config = dict(
    arch='wavenet',
    model='audio embedding model',
    dataset='short made-up English sentences, spoken by a formant synthesiser in many voices',
    train_examples=26041,
    gain_aug_db=6,
    time_shift_ms=50,
    input='waveform_16khz',
    targets=['sentence kind'],
    num_classes=3,
    embedding_dim=128,
    norm='groupnorm',
    weight_standardization=True,
    depths=[10],
    kernel_size=3,
    wave_channels=96,
    wave_strides=[10, 4, 4],
    widths=[384],
    am_softmax_margin=0.1,
    am_softmax_scale=30,
    init='orthogonal',
    residual_init='none',
    optimizer='normuon',
    muon_scale='spectral',
    lr=0.018,
    momentum=0.85,
    nesterov=False,
    orthogonalizer='newton_schulz_5',
    adamw_lr_other_params=0.0018,
    steps=8300,
    batch_size=64,
    epochs=20.4,
    lr_schedule='wsd',
    decay_fraction=0.2,
    final_lr_fraction=0.05,
    warmup_steps=830,
    weight_decay=0.01,
    adamw_weight_decay_other_params=0.01,
)
Rows from block 5 of a small audio embedding model, named by matrix and row number. Rows with one number belong to one channel. Each number is 128 + 32 x the weight over its row's rms, rounded and kept within 0 to 255. All counts start at 0. Numbers have three digits each. After the name is the row's rms in percent of the matrix's.
After each channel's rows are labels from the 100 clips, of 14976, where the channel reaches its largest size: "top examples" is what is common among them. Only what is clearly more common there than usual is listed. The data: short made-up English sentences, spoken by a formant synthesiser in many voices.
# filt: filter width-3 conv (model.blocks.5.filt.weight, 384x384x3, standardized in use, each kernel summed), inputs 0-127
# gate: gate width-3 conv (model.blocks.5.gate.weight, 384x384x3, standardized in use, each kernel summed), inputs 0-127
# out: residual pointwise conv (model.blocks.5.out.weight, 384x384x1, standardized in use, transposed), outputs 0-127

filt.182 099:124129107156118191176110175120145052136131110116151126142108121090103149169125119070041156089145115058156132166148148147123152089123119066109103158159157151121113164146111121127119143151216129141067142173108190140118175145121109124105124085091158166139146175123122170147098211089149114139139098094213085100127148141163099136086086146168123135119085104143187087155087089101104127177169
gate.182 086:115181130133126150166202155154146081144135072179145083129141141163091143168193147081190114138151149122181134095135131160119119116153169078128122131100151120144203080143111112141107114158159114106068105149115102130184122087128159125143146076200095167088178108124111082081107143160152161132098064113174110123138087104113148101097159167137137138064140034091112110163125145176110107164148
out.182 095:080072128124190093130127135155152159134116212211206141118143189151123130154109097048149082150128160114141091132179151154180091157117129130120137126087137153116098145154166097135081179073107145149122121138146132135126054178134104118122107152175096138102128139152136120097142136128147110100112135088108105123165086120145139105152054176114115113153086133032162100144063091131118142129101
top examples: /h/; "who"

filt.282 100:086114172154146109116126090133118164115079085122088116123141110112112128159148080121157138159068114135115071109112092054125070168148104098102124111118124107145081105163149057153123036112141113107142118153164125112138078082147140165203175104101098047170082061128084137159089103079134099161173106167115052127120148107084130152121152111112158140143142070139194134135144134135107143103084
gate.282 094:078157126113148109136121116111087146109150032181082128141089084149175179103110126114162168068066090161114099138198147145071101069159122111134130133145121128097152090081099110081119088092140156092142035172145112114161032138113135141138140115147141112110146075133077133140132123088170116176117131071145099100106149139172130102112140150164154116045117115105108132097136095195122162158149
out.282 105:174138119114095133086177108076139130111108133145099139122149098147084129133144118151182099139112151139130124081067137130107145178158098118128129129113109139150158122134088089121110121162165188135178093134160171096118133072113080191178124148076142174077096113123107153121141079055104116114131131191135126150160087155135102112090084156143110181141149158193190178094177147086101107112133
top examples: sentence kind: question; "who"; "where"

filt.141 089:081087119149086169092153090090131149136142157167149046104075124104127163113164143082213109122186107123133114101073126129086113132208114113159146083192098179176094052139128168137192136079116175116101147136169103138120069172113167116091081139107094128095115132113131177101124166118128129166110113095121151183138041143106128104111054145151132188151138102097151131144106136112131154195137
gate.141 086:176131138139129127143161077132138162107148075116130147136151098159107137084072146112162145111100145141159129113095154157110143086120104100123165103144160081146120133143128062060081114163138084133133140156146155140202110123099087107103161157103099132069079158194150155086150105121161133122171111176113140134100104162126148138139103127168139114112087215088139102182099066101168175154143
out.141 100:089106105121107144172072156117121113118158139170176105088116075132110163098187123146163130154143135090166101097152043105072135161123117122102098174046170121104149111143196136096129142092135107129112096075179148119080125106076164126126174137098083112058080134114074118151131121137160084096167052122118134195086135136099136133109119159118138130135100115043162080143176097149169103129110
top examples: sentence kind: question; "who"

filt.59 098:105158091116122169072139097118173155153166133118091089173104107133160109169159072139139199167123050116125096145063190133146115111145166126083121120158110160172125097109076148141128149130111141140146141100125144124155107140138142138080131147119151066174153068140148154120099098171189185143116125094102191104123106097112122160193159069104138134150129148146100144098049110055171120176149
gate.59 103:150136113170108233066121063120094098136143164138138126127147147196109122128137079107205177125150104125102093176132151107129197183097119182145116126224161156171073112124100117073175077065127128092111106148131101137151107184125065103202141114164100142105139127143154166088119106145177132088141137079086144091097109139099154130097109059173091143116156121174155164129132090141101083137150
out.59 097:115067171105108144129134099105144083091126111146089125096165126201152122089148102121067123097135208144086154136092127132138081151088138140123154127116154072147074095147155180184135149109163114116118141139113156115174116154123106116124107091077156154199093130096138114128157105118136187063153066128135129168188094169161131164098093163081135157125156151096166087119161101133061098115109
top examples: /æ/; "that"

filt.363 091:090166120152110115172175138148163135184170062098092122114138127192123170085093141139124111119106156160160147079101129172057173148152122120113095101103150174126152099175129128164180126122149144103141087148085142130114149069115140120109126138127131066090111157156119141158124114117159136111104080148161129102180139131122156104101110133143162128159117058163075170149131092115149140146111
gate.363 100:142182172124126158132149102116127117123111142091108120147108101169152099153177193126174096084161117085196100086114148150111083176081223107146129126101078118150143127137123154156098133072139145118088121169185131101107116150120149147143099125169155116147099086182115167124066137049162171061109085102116137163103143103081118081103152116121097141041119164155029153162134139159070178157103
out.363 089:142122162171193148154170057122168101128141110095084105119176157119119135107134102144112155117097133160129129144178128115094208134143145146186154166169108148115172114084076147076179126082165138114118086156149195156147098154132127084128082030103080111147076104151185123128134148157135139159155120169134117137156134175159165106106080099141154123113123161076115094157109124160142181114137
top examples: /h/; sentence kind: question; "who"; /u/

filt.213 095:128098147142108112118143006115151116075141139118104110138122053126105114111144097096151067102104106086094126128177140095146052173109170105080177123195148161085119125079126139161145124138110117084139103111164101175117072123104174159118144122102175116153144065076120132072170065094125115115147134132111129113157151168100152074141146146127150136133152117116095153152112131192085106145168
gate.213 100:115135124169141109121142130103132142097096128047155108129151130125072130125135132136109096120149131110086164190093143209143160163142118142179084164172108075170151080055129131118192090129151138078168078099118103090144115229149074136093108119171119110149147074095063163092158159096159162149150160172151138136079085128150138140079126105116126089103128077125140099104138122124163115135123
out.213 104:082101110080081112105119145140094109165116152087133107085149112105092148118093186089079142109151170138133131161120133103039132181107125120136107104199135188137133098155134059108123179146104167140124151206128098137169166146119126122138124147173115092136114098155113109067170137134089183125175104146145130151159083154143131155124114135148091156132122135207232111201046146157147157125141
top examples: sentence kind: question; /u/; "who"